config.toml
crop_scale_min = 0.2
mlp_ratio = 4
patch_size = [4, 4]
width = 256
temperature = 0.1
optimizer = "soap"
beta2 = 0.95
adamw_lr_other_params = 0.001
steps = 40000
warmup_steps = 8000
Rows from block 2 of a small self-supervised image encoder, named by matrix and row number. Rows with one number belong to one neuron. Each number is 128 + 24 x the weight over its row's rms, rounded and kept within 0 to 255. All counts start at 0.
Before each neuron's rows are labels from the 100 images, of 14976, where the neuron reaches its highest value: "patch colour" is the nearest of a few named colours to the mean colour under the peak. Only what is clearly more common there than usual is listed. The data: drawn human figures in many poses. In brackets: how many of the 100.
# fc1: MLP up (model.blocks.2.mlp.fc1.weight, 1024x256), inputs 128-191
# fc2: MLP down (model.blocks.2.mlp.fc2.weight, 256x1024, transposed), outputs 128-191

patch colour: purple (48)
fc1.495 [122 114 142 194 135 137 132 116 106 106 115 179 151 140 140 134 191 116 126  95 160 170 117 132 144 137 132 107 133 114 134 152 129 105 118 151 144 101 128 117 143 119 152 153 132 113 129 136 155 122 141 105 160 154 114 104 143 144 132 222 128 109  94 127]
fc2.495 [150 120 150 112 123  65 148 109 114 139  66 116  87 109  97 129 116 123 119 116 108 109 136 137 122 134 126 133 125 137 145 107 174 159 150 124 100 133 145  99  88 125 121  98  85 140  98 132 142  49 121 149  93 145 157 105 157 127 151 109 178  96 133 107]

patch colour: brown (62)
fc1.56 [131 129 116 119  89 118 151 170 148 135 126 166 152 164 102 120 121 129 152 142 102 137 143 167 113 143 160 138  78 133 121 139 133 117 153 124 135 132 140  99 146  93 119 136 111 143 136 146 135 136 107 109 115 175 112 116 102  94 118 110 187 124 121 125]
fc2.56 [109 131 161 111  95 135 154 103 109 143 115 121 104 136 144 128 138 141 121 115 140 117 113 151 124 124 105  67 167  98 136 132 162 120  83 122 124 100 131 155 148 143 147 156 128  83 109 102 138 153 133 135  80 141 138 146 101  68  96 146  78 123 130  96]

patch colour: grey (68)
fc1.123 [126 122 101 131 104  98 139 127 126 142 125 158 152 163 143 122 112 121 120 144 159 149  98 137 147 114 152 153 148 142 177 131 188 165 114 113 111 136 143 166 122 147 193 160 180 150 157 146 135 129 169 142 105 102 112 129 123 155  95 149 134  91  95 137]
fc2.123 [117 125 114 135 125 158  96 129 163 129 123 151 171 128 121 150  70 174 179 154  80 129 194 125  78 180 110 128 125 135 128 184  77  59 103 128 123 133 106 127 103 118 116 143  84 118 109 126 134 118 143 132 143 148 114 114 139 189  94 122 139 160 157 123]

patch colour: purple (40)
fc1.92 [138 152 132 151 150 163 147  57  94 116 156 141  79 175 129 160 176 137 113 145  92 159 131 147 168  95 161 150 149 107 143 199  99 152  84 144 135 101 122 117 124 136 112 174 145 114 131 109 110  78 109 121 139 132 127 120 120  99 160 131 104 105 132 156]
fc2.92 [135 118 183 141 162  97 136 120 160 120 125 149  89 116  96 120 139 101 141 144 107 105 133 122 121 121 125 122 131 120  75 139 196 164 121 135 112  90  95  99 125 133 142 106 126 106 115 130 152 115  94 136 143 121 194  97 144 121 136 158 141  84 135 147]

patch colour: white (27)
fc1.243 [135 110 131 141 115 105 121  99 107 119 116  78 182 105 150 115 125  90 121 166 134 110 148 151 139 112 129  91 142 140 101 105 117 115 122 149 144 156 121 138 161 137 119 116 145 125  72 147 157 115 130  96 145 111 141 145 145 151 134 116 173 126 108 161]
fc2.243 [110 126 144 116 129 154 127 108 125 110 124 130  69 152 120 121 141 139 168  86 199 139 122 112 106 142  92 108 120 136 105 122  90 134 103 125 132 133 137 126 105 152 156 149 136 102 176 146 128 135 141 152 102 135 111 118 106 144 113 151 112 125 123  76]

patch colour: grey (68)
fc1.567 [124 131 113 137 145  95 189 112 102 144 116 153 149  89 119 155 125 126 189 155 133 163 143 139  91 158 101 147 136  73 132 113 116 109 147 142 130 133 141 114 141 137 140 121 110 160 150 101 124 138 123 105 147 142 113 102 149 115 103 101 103 103 170 169]
fc2.567 [ 47 107 148 146 123 152 126 109 106 123 149 133 159 122 129 146 125 150 134 158 158 132 143 123 114 133 154 133 137 146 117 140 145 151 134 110 137 150 173 162 108 109 162 122 146  88 125 126 119 121 118 149  69  84 154 142  93 114 137 124  70 127 124 161]

patch colour: green (84)
fc1.102 [ 75 180 125 116 131 117 130  89 110 125  99  87 144 100 138 141  90 108 149 120  95 107 108 120 115  97  85  87  94  98 127 163  73 125 128  99 142 132 120 110 148 108 136 131 116 122 117 137 102 161 128 163 106  88  95 120 110 141 142 130 131 115  96 162]
fc2.102 [130 112 148 106  96 140 139 115 117  97  94  86  95 154  98 133 124 130 127 161 112 146 151 170  77 143  92 131 102 118 174 144 159 110  93 136 131 100 171  93 114 152 109 152 136 121 122 161  61 127 142 138 129 146 139 118 151 160 104 141 149 148 148 124]

patch colour: black (83)
fc1.197 [159 143 147 124  80 126  92 144 158 123 116 130 112 139  86  79 129 156 113  86 104 103 127 105 116 148 136 133  96  83 121 138 128 159 171 160 136 119 122 124 113  89 109 145 126 106 151 115 182 122  98 169 156  78 104 117  99 127 142 159 114 130 150  84]
fc2.197 [117 111 121 133 116 146 118 131 111 199  83  82  26 130 124 134 113 156 133 104 149 127 160 147 143 148 131  93 126 159 126 103 141 135 128  69  87  76 155 130 157 134 148 114 139  99 165 109 123  92 154 120  92 130 161 126 118 129 140 130 141 101 136 109]

patch colour: purple (40)
fc1.137 [133 137 118 161 151 161 124 120  90 124 155 102  91 141 144 147 177 139 124 113 114 130 120 147 168 114 122 187 145 121 132 190  92 125  81 107 121  99 143  85 134 125 101 172 134 135 115 147  82  95 127 134 157 102 140 153 113 138 165 130  89 119 114 132]
fc2.137 [163 132 177 154 134 135 118  80 147 126 134 123  98 136  87 117 133  96 152 147 134 101 115 123 136 123 145 115 113 116  80 139 153 154 127 132  97 110  62 131 113 133 134 120  91 112  86 109 167 107 121 113 147 137 147 133 151 128 140 105 166  98 123 145]

patch colour: black (41)
fc1.116 [149 162 145 118  59 138  89 116 145 145 132 132 141  57 125 187 136 159 118  99 125 120 123 142 147 128 150  84  98 152 165 143  84 132  88 167 131 152 133 123 114 118 140  96 146 157 144 133 134 125 151 139 142  84 123 181 129 103 160 115 139 131 123 138]
fc2.116 [116 137 119 153 104 112 134 124 117 112 136 130 100 133  97 155 139 176  97 117 116 140 123  62  71 106 163  90 151 128 152 143 140 133 117  99 104 106 161 109 132 114 126 125 118  88 122 113 150 117 132 169 142 108 125 102 147 152 111 140  99 112 173 166]

patch colour: pink (30)
fc1.739 [116 114 138 101 114  99 168 129 125 158 156 131 135 104 127 110 135  82 137 134 129 118 121 178  91 136 120 128 115 122 155 113 119 116 102 143 132 142  93  98 110 157 118 116 135 109 121 101 126 157 104  92 137 133 156  75 106 118 146 115 146 147 105 148]
fc2.739 [135 103 119 110 114 111 122 127 125 173 138 105  21 106 127 141 111 126 112 123 133 119 139 136 139 127 130  97 136 129 123 151 138 122  59 108 135 104 177 156 131 130 101 109 139 141 131 103 128 102 139 114  90  94 131 180 117 124 101  99 128 118 149 118]

patch colour: white (36); pink (33)
fc1.710 [109  96 147 126 148 128 150 116 109  97 147  73 144  89 102 146 125  87 109 169 116  90 127 131 157 160 141 145 108 110 156 102 165 140 161 134  84 134 155 124 165 168 141 174 116 116 124 130 144 140 116 151 116 160 131 119 163 147 125 163 112  92 124 122]
fc2.710 [150 101 101 108 138 126 107 146 134 148 109 136  55 164 155 108  88 152 146  95 132 114 113 122 132 137 114 106 154  99 119 119 121 140 126 124 127 133 142 131 134 124 163 166 125 106 130 156 118 149 129 125  96 162 123 181 135 127 123 110 140 111 133 102]

patch colour: pink (31)
fc1.455 [117 101 119  32 141 152 138 117 143 127 129 132 128 151 122 161 135 146 130 136 134 129 155 139  93 152 135 132  80 127 156 120 156 106 145 144 120 160 139 133 161 134 113 156 122 150 131 108 153 110 151 144  89 108 106 101 117 120 158 108 114 117 117 122]
fc2.455 [159 134 109 133 153 133 145 132 136 138 119 131  78 154 160 132 116 121 161 110 145 124 113 109 149 116 108  52 143 151 131 145 112 145 131 121 110 125 131  85 134  92 119 146 147 105 144 143 120 144  71 116 163 131 132 167 121 139  86 121  99 135 155 114]

patch colour: purple (25)
fc1.222 [163 133 132 120  74 187 119  90 135 165  97 127 145 141 131 126 152 137 141 126 105 138 125 140  91 105 136 127 119 120 122 153  81 135 143 130 144  86 122 131 142 124  84 123  81 109 108 121 124 144 103 105 126  95 171 138  90 121 118 143 130 111 124 133]
fc2.222 [129 114 145 129 135 110  82 180 135 112 142 103  90 105 118 166  87  90 137 120 104 141 104 124 108 118 141 129 115 160 155 116 130 125 136 100 114 104 127 117 186  99  93 104 132 131 119 135 104  78  98 124  74 139 146 102 147 149  89 114 121 120 111 136]

patch colour: brown (58)
fc1.42 [119 143 130  91 132 140 128 120 115 121 150 145 112 114 142 122 159 135 146 143 153 139 138 105 146 159  99 131 104 148 123 107 130 112 121 110 130 145 101 151  93 114  88 145  95 127 111 179 110 153  88 165 149 157 155  90 121 135 142 100 112 118 119 142]
fc2.42 [109 114  94 149 105 141 137 153 168 174 144 130 104 100 104 173 143 170 100 131 128 157 134 114  91 132 128 122 161 134 123 130 129 154 120 141 155 129 106  79 149 161 160 123 149  78 133 138 124 153 101 114 138  99 100  81 178 128 125 137 146 111  92 124]

patch colour: pink (32)
fc1.41 [ 99  96 120 177 146 135 137 142 101 162  99 140 159 125 142 138 153 141 139 131 130 147  72 113 150 155  99 146 137 171  99 203 102  97  63  85 115 144 141 133 150 147 159 130 122 152 176 116 152 145  73 111 128 157 151 119 125 138 140 111 136  94 138 144]
fc2.41 [115 109 113 119 140 130 159 120 124 136  84 100  73 114 142  93 158 132 102 132 113 119 155 135 128  87 130  90 130 120 159 100 135  99 107 117 152 104 126  95 101 129 111 129 173  99 136 146  89 136 129 121 157 163 126 115 152 110 125 147  99 140 112 120]

patch colour: blue (28)
fc1.624 [104 167 104 161 140 159 105 150 147 117 156 100 159 103 151 146 145 143 142 127 122 114 117 140 130 138 106 102 162 120 104 130  92 124 105 113 143 116  91 113 105 128 117 137 188  81 123 133 102 108 147 147 171 101 131 132  56 108 117 124 117 109  93 156]
fc2.624 [149 103 175 133  92  81 133 133  87 113 140  93  74 120  84 145 142 114 154 128 103 111 136  97 164 124 159 135 116 113 118 145 134 118 140 147 109 144  68 125 108 108 105 137 112 150 126 123 140  99 121 128  97 113 118 131 184 132 148 110 144 133 141 159]

patch colour: brown (59)
fc1.520 [ 60 150 177 128 152 131 129 113 112 158 156  88 134  99 124 139 119 148 113 118 110 123 134 125 119 104 147 119 122 129 114 116 129 135 126 122 174 160 142  97 139 175 122 144 131  91 109 111  87  79 106 150 117 166 148 137 172 100 134 132 108  82 136 140]
fc2.520 [157 111 136 149 174 164 147 147 153 142 106 112 166 126 130 122 172 130 112 160 144 114 121 114 169 121 127 132 129 142 144 126 155 151 131 103  70 148 136 148 146 125 155  95 106 132 135 115 138 163 139 131 155 154 149 116  94 136 129 132 110 131 117 124]

patch colour: brown (59)
fc1.424 [123 125 132  70 121 133 158  94 170 128 100 141 139 147 169 128 110 142 134 166 109 162 115 117 100 125 151 131  81 124 142 136 118 167 155 112 113 100 123 100 132 131 118 141 118 119 123 118 141 122  88 124 100 111 147  89 120 100 122  82 147 136 150 127]
fc2.424 [137 119 135 123  91 151 105 156  99 127 113 129  90 132 105 141 118 150 105 137 183 148 155 130 162 146 150  91 166 103 120 118 159 148 134 171 133 107 135 152 126 109 146 129  97  85 107 125 115 128 124 116 138  94 102 156 124 146  93 153 126 127 137 105]

patch colour: green (30)
fc1.285 [185 165 109 136 106 116 128  96 156 155 146 115 134 127 125 116 107 167 116 147 150 130 107 197 159 106 117 105 165 121 142 148  98 156 135 169 115 105 157 106 146 120  87  83 144 109 127 140 128 156 136 168 125 114  95  96 123 192 127 145 126 122 128 100]
fc2.285 [128 137 138 133 151  95 129  90  71 143  55 119  92 128 110 134 124 121 126 128 114 162 150 165 127 119 111 108 122 169 170 103 143 128 172 143 122 115 122 156 103 128 137 155 118 108 109 182 111 114 139 102 125 170 139 113 143 135 101 131 171 147 131  97]

patch colour: brown (55)
fc1.352 [123 166 127 144 145 145 157 104 121 157 136 119  82 145  92 115 142 115 120  88 131  99 101 142 118 119 167 132 129  75  74 134 153 118 148  69 145 137 135 118 110  85 118 129 108  95  89 161 121 161 140 129 131  80 130  89 141 136 135 118 146 118 172 111]
fc2.352 [170 116 133 120 152 103 122 139 144 129  98 155 183 106 123 132 158 129 150  81 153 145  98 161 145 142  96 133 154 159 137 126 122 131 125  91  90 139  96 120 109 127 119 124 108 138 109 113 122 109 160  94 114  99 118 127 122 129 117 112 154 111  86 173]

patch colour: pink (34)
fc1.278 [148 118  99 156 129 134 107 160 122 153  86 115 129 136 113 141  71  97 118 120 122  97 152 168 112 108 103 120 133 109 161 109 131 144 129 137 154 115 145 143  99 144 130 127 162 135 115 139 203 100 150 115 134 128 106 132 124 150 116 145 127 144  87 113]
fc2.278 [130 135 127 110 113 145 120 119 129 189 115 134 103 127 126  93 132 143 137 154 140  89  90 115 121 118  87 125 108 137  86 134 129 166  96 120 105 147 164  90 125 119 102 118 138 151 147 160 103 122 119 105 150 123 139 153 101 137 128 116  73 112 151 100]

patch colour: white (35); pink (31)
fc1.287 [168 160 135 105  85 124 143 103 111 122 139 143 127 137  93 121 138  78 151 154  90 154 144  90 123 121 139 127 157 153 149 118 111 117 107 120 114 182 127 133 144 105 136 134 159 110 109 140 133 146 136 109 172 130 149 143 146 101  82 124  88 128 123 150]
fc2.287 [106 118 124 129 177 146 158  94 142 138 136 113 115 122 127 152 170 173  99 120 137 151 151 127 193 136 144  60  89 147 118 146 114 125 117  96 105 133  98 102 183 151 112 120 117 127 106 120 151 132 103 137 129 146 132 137 130 120 181 102 149  94 144 100]

patch colour: white (46)
fc1.35 [ 96 123 163 107 112 112 164 126 105 113 133 134 143 161 116 139 159 149  97 147 144 138  95 150 137 150 160 104 169 164 152 113 166 137 122 112 122 130 118 160 131 145 138 145 101 144 106 114 115 184 139 121 142 115 110 135 134 117 128 162 163 159 155 117]
fc2.35 [ 96 115  90 118 148 149 169 133 106 112 154 102  74 146 158 132 127 121 133  96 117 139 101 128 159 145 121  97 147 165 127 133  74 123 119 159 125 145 106 109 141 137 127 105 163 125 141 131 146 134 116 123  99 112 126  94 135 129 132 109 136 104 165 131]

patch colour: orange (38)
fc1.136 [112 138 164 151 148 145 100 141 168 168  81 134 125  77 115 101 144 104 122 102 120 114 136 132  92 154 129  83  95 108 110 130 165  97 144 115 129 151 114 111 131 129  97 117 108 106 131 105 158  77  92 121 200 132 102 136  97 138 111 142 180 100 134 128]
fc2.136 [118 183 112 146 120 126 126 116 134 158 185 116 137 122 130 104 155 108 147 167 124 156 123 135 146 117 110 112 134 107 139 107 115 153 111 162 120 102 125  97 106 142 148 114 154 154 102 123 147 116 130 165 184  90 174 162 102 109 132 151  85  89 109 144]

patch colour: pink (36)
fc1.58 [171 113 119 109 103 155 116 123 166 135 127 112 140 140 133  75 149 125 122  84  81 137 197 156 102 132 115 119 148 156  90 106 141 152 140 105 142 124 128 104 123 159 110 141 120 130  88  98 124 105  81 119 120  98 133 160 118 137 111 151 119 152  95 110]
fc2.58 [170 134 100 149 144 123  66 122 132 134  95 123 152 112 148 120 102 172 139 137 146 113 106  91 109 145 125 150 130 129 148  91 130  95 112 112 117 100 147 156 140  63  82 107 144 176 142 117  86  95 144 131 102  94 174 106  81 173 134 101 113 140  73 138]

patch colour: grey (63)
fc1.519 [133 115 171 115 118 154 140 121 175 183  92 129 111  76  75 160 131 152  98 113 116 132 159 113 124 104 141 121 140 110 147  80 132 131 166 114 121 107 132 117 111 138 108 125 197 149 126  92 140  96 133 122 138 172 128  93 139  96 144 137 147 155 122 188]
fc2.519 [122 146  78  94 152 148 118 160 156 169 110 101 124 159 133 138 145 116  89 180 105 145 111 132  89 108 125 126 157 150 139 119 130  73 108 167 112 118 122 139 120 108 145 148 159  97 107 110 130 134 140 149  50 143 143 118 147 145 130 136 123 116 121 127]

patch colour: pink (37)
fc1.724 [140 107 152 135 135 115 128 114 145  93 118 125 159  93 129 128 145  97 111 152 123 167 116 141 133 135 116 166 147 138 122 143 117 108  83 166 120 129 168 115 168 135  73 143 110 122  97 105  86 147 159 176 106 151 127 114 140  86 162 112 147 146 125 123]
fc2.724 [138 125  94 154 115 118 137  88 126 172 116 141 107 155 171 112 107 106 160 107 162  90 101 105 116 161 114  73 114 173 134 106 132 137 149 151 147 119  86 135 128 109 136 157 106 140 135 140 138 128 127 148 113 141  98 128 112 135 135 141 115 125 128 144]

patch colour: brown (56)
fc1.538 [160 115 148 118 123 120 139 169 108 134 103 120 126 101 148 124 110 129 148 197 107  92 125 154 121  79 127 142 110 157 111 129 168 124 150 100 155 105 139 102 179 118 120 145 142 129 149 126 145 111 161  89 101 144 143 153 170 136 127  87  99  98 118 145]
fc2.538 [129 113 119 146 149 180 129 130 146 107  69 129 102 106 117  91 121 126 133 152 183 142 108  93 159 165 114 114  91  97 131 154 125 125 130 118 150 162 146 130  97 120 153 154 112 139 112 121 127 161 151 144 126  94 184 144 157 146 129 110 157 124 138 125]

patch colour: grey (83)
fc1.249 [145 114 202  83 145 138 131 142  65 141 133 114 128 153 120 133 109  94 117 125  96 152 126 122 109 142 151 132 176 107 154 144 149 126 135 126 118 105 138 126 114 126  79 125 120 126 107 173 131 116 116 125 109 132 103  98  95 164 133  94 138 105 147 134]
fc2.249 [ 55 126 174 156 123 123  96 132 102 131 121 123 140 119 126 121 143 158 133 115 172 151 111 117 122 135 135 143 145 165  99 113 141 121 149 123 115 147 162 169  59 161 151 110 133 158  85 135 131 103 139 131 126  98 147  95  91 130 114 118 148 127 117 131]

patch colour: brown (55)
fc1.745 [145 141 187 111 146  99 142 107 104 153 145 115 146 126 168 142 128 159 112 143 107 128 131 141 149 126 140 111 107 114 107 125 150  97 141 140 132 120 120  90 123 118 140 148 161 122 124 133  86 117 115 114  92 170 131 137 129 116 135 116 145 137 128 155]
fc2.745 [109 149 129  98  93 131 145 152 149 128 139 166 129 129 182 164  81 130 131 131 167 164 144 120 124 173 143 138 111 115 135 107 158 137 108  87 131  99 143 142 155 128 196 148 142 108  69 161 118 168 140 142 132 150 141 130  97 138  98 113 163 132 132 114]

patch colour: grey (63)
fc1.76 [117  92 160 104 152 145 106 151 144 134 133 127  99 123 142 127 155 148  90 131 111 148 110 123 131 175 190 133 115 136 143 158 116 155 121 150 117 124 123 195  97 150 137 103 119  98 164 118 148 113 112 165 149 125 147 172 127 109 132 136 100 138 146 158]
fc2.76 [156 127 111 140 140 115 156  73 109 111 105 119  96  97 122 123 131 143 161 116 133 124 137 100 127 147 126  84 126 157 138 136  83 113  92 118 114 157 153 162 142 104  72 130 123 123 157  68 134 108 151 185 141 147 159 116 141 155 108 125 109 124 160  87]

patch colour: brown (60)
fc1.516 [100 155 107 178 147 158 179 130 150 107 130 126 150 121 123 137 166 120 134 121  95 111  80 135 137 122 139 142 138 146 125 165 116 122 120 145 140 144 125 111  98 137 146 126 117 132 153 110 128 141 122 115 120 144 134 122 129 172 122  99 127 187 152 125]
fc2.516 [125  55 173 105 140 131 111 105 114 167  85 121   3 100 163 124 106 122 117 147 138 125 145  92  98 147 110  93 137 132 131 124 109 112  90 109 123 116  98 121 150 134 132 134 152 132 164 164 140 100 130 125 137 127 132 102 128  79 127 132 145  83 149 134]

patch colour: pink (28)
fc1.577 [114 128 102 140 131  88 119  91 100 128 118 126 150 109 109 143 121 125 112 123 110 120 177 179 146 149 132 105 128 105  98 104 126 151 144 164 125 109 130 137 124 130 125 101  67 129 161 116  97 123 119 106 142 144 101 104 130 161 115 100 133 146  71 111]
fc2.577 [153  98 142 155 108  89 143 125 114 135 137 115  42 161  93 127 111 137 149 131 108  82 156 123 106 124 135 109  97 188 124 113 107 135 100 153 136 119 117 120 148  95 104 171 104 147 124 119 134  95 118 147 162 108 140 155 100 114 137 152 106 128 179 103]

patch colour: black (55)
fc1.735 [114 127  89 143 132 117 146 152 100 137 169 132 115 152 113 110 150 154 127 119 211 126 131 157 144 104 125 168  91 107 148 142 140 171 115 118 173 121  64 149 132 138 148 113 115 116 118 136 118 122  97 125 174  93 114 130 128 145 154 159 142 185 101 111]
fc2.735 [138 134 151 145 144 123 128 141 123  94 157  95 128 149 132 150 155 142  95 139 132 121 120 104  85 134 149 170 116 165  95 108 118  93 146 139 133 155 133 160 124 104 107 137 161 167  85  95 106 123 171  94 121 124 169 106 138 137 146 112 150 107 110 114]

patch colour: blue (48)
fc1.306 [132 131 144 147 119 141 110 124  95 136 161  59 128 109 111 164 127 143 159 115 136 136  63 128 125  95  99 117 130 118 154 120  78  83 114  65 126 164 159 131 138 127 102 142 144  99 152 123 138 105 114 141 117  94 138 164  77 118 110 133 113 116 157 170]
fc2.306 [149  93 161 157 125 138 132 129 149 130 105  99  53 169 112 114 140 127 146 169 118 150 165 122 137 109 102 126 108  66 120 138 173 140 111 165 117 112 106 111 104 123 101 151 100 140 113 125 114 133 173 127 135 135 165 115 105 133 145 105 119 133 114 138]

patch colour: pink (28)
fc1.473 [161 123 127 140 131 137  90 143 114 134 114 143 138 151 104 152 124 132 125 104 154 114  92 148 138 130 133 132 101 119 134  73  87 157 160  96 156 105 120 133  91  71 122 149 159 113 126 156 158 101 121 145 111 127 113 148 161  82 125 152 110 148 133 122]
fc2.473 [125 130 141 148 145 162 122 171 142 148 107 104  47 111 120 115 127 149 146 130 109 113 126 110  86 126  93  63 142 127 133 186 134 127  99 116 126 136 182  97 132 149 115 125 135 139 104 159 114  98 123 142 135 108 144 156 126 146 123 144  78  98 144 151]

patch colour: pink (30)
fc1.182 [119 124 129 134 135 110 112 120 131 157 117 103 157 106 105 120 126 125 120 147 134 134 116 135 114 105 132  67 137 116 154 133 140 123 154 138 110 116 134 135  66 128  97 123  96  76 138  76  83 135 121 112  93 135 176 135  80  94 142 150 174 122 143 171]
fc2.182 [163 121 101 121 122 138  87 143 108  84 134 115 134 145  97 134 166 156 140 146  59 164 100 109  93 119 151 153  97 118 121 130 150  88  97 142 114 150 111 135 110 112 132  73 120 127 126  89 131  95 125  84 125 105 116 106 155 105  80 138 100 100  83 104]

patch colour: white (98)
fc1.351 [145 161 106 133 141  78 146 156 163 146 118 134 155 124 159 117 137 175 123 142 103 108 104 137 136 159 162 115 127  70 108 145 126 113 201 180 140 128 126 108 113 100 137 145 102 125 165  91 141  92 115 164 107 159 126 109 178 118 128 132 128 151 162 130]
fc2.351 [122 125 118 122 164 111 176 152 108 140  93 134  68 115 121 143 128  95 130 154  98 122 137 105 168 160 140 100 147 132 114 121 118 137 168 150 125 167 117 115 133  99 129 105 117 116 142  96 153 111 146 162 134 124 136 119 139 156 158 123 165 154 138 150]

patch colour: white (36)
fc1.43 [174 126 140 127 137 143 115 109 105 152 110 137 118 121 141 152  98 141 172 125 104 126 138 129 129 131 140 121 112 147 140 137 119  97 145 108 132 159  97 113 127 124 100 135 150 143 112 134 124 177 106  94  80 146 127 127 109 106 133 147 107 131 114 178]
fc2.43 [144 110 122 139 164 127 150 127 111 138 175 138  85 133 111 115 164 150 129  85 133 166 112 141 133 149 124  25  94 171 125 139 127 150 124 108 118 127 123 124 134 103 118 118 160 135 145  88 113 143 132 139 169 109 146 132 104 136 153  95 114 111 153 103]

patch colour: grey (68)
fc1.398 [146 118 144 104 147 147 141 120 142 130 155 116 108  92  99 179 172 158  96  96 155 118 133 141 112 130 155 148 109 129 117 135 150 145 117 129  88 127 149 152 108 141 129  73 118 126 141 132 137 162 118 138 113 143 157 125 121 127 102 124 156 134 130 101]
fc2.398 [149 126  92 129 100 103 137  92 129 103  98 157 155 118 117  96 117 130 119 146 154  80 115 142 154 130 113 134 159 133 118 104 145 112 117 125 117 133 120 144 132 148  93 137 169 164  92 154  65 118 122 150  75 124 121 152 143 126 156 138 128 138  87 132]

patch colour: black (30)
fc1.450 [129 102 120 125 133  99  85  96 136 150 157 148 187 169 159 148 121 113 154 152 156 151  82 132 137 113 133 133  96 159 106 140 156 119 151 168 106 145 166 136 115 155  94  86 144 138 106 109 129 103 123 143  71 130 106 125 145 119 117 150 127 131 110 137]
fc2.450 [107 135 133 100 102 139 120 148 141 125 162 137  66 121 164 133 153 140  65 153 132 172 146 146  96 109 158 128 142 122 106  89 147 114  94 117 153 103 133 138 132 159 142 135  94 150  93 106 153 153  99 130 136 176 110  86 139 112  76 126 101 132 135 121]

patch colour: black (26)
fc1.80 [137 129 104 148 134 146 123 119 127 129 117 126 128 129 139 149 173 151 162  85 130 149 112 135 116 117 123 139 150 151 137 149 120 100  93  90 136 141 133 147 171 120 129 133 113 119 132 116 124 137 189 140 118 115 161 135 125 168 190 129 132 110 120 124]
fc2.80 [144 127 132 127 145 122 141 110 136 139  86 123  44 112 128 115 140 155 149 125 121 128 136 114  90  98 105  73 126 105 142 165  92 146  96 119 153 108 117  94 122 128 150 141 145 115 144 125 110 123 149 132 189 148 144 132  95 115  94 132 130 116 102 142]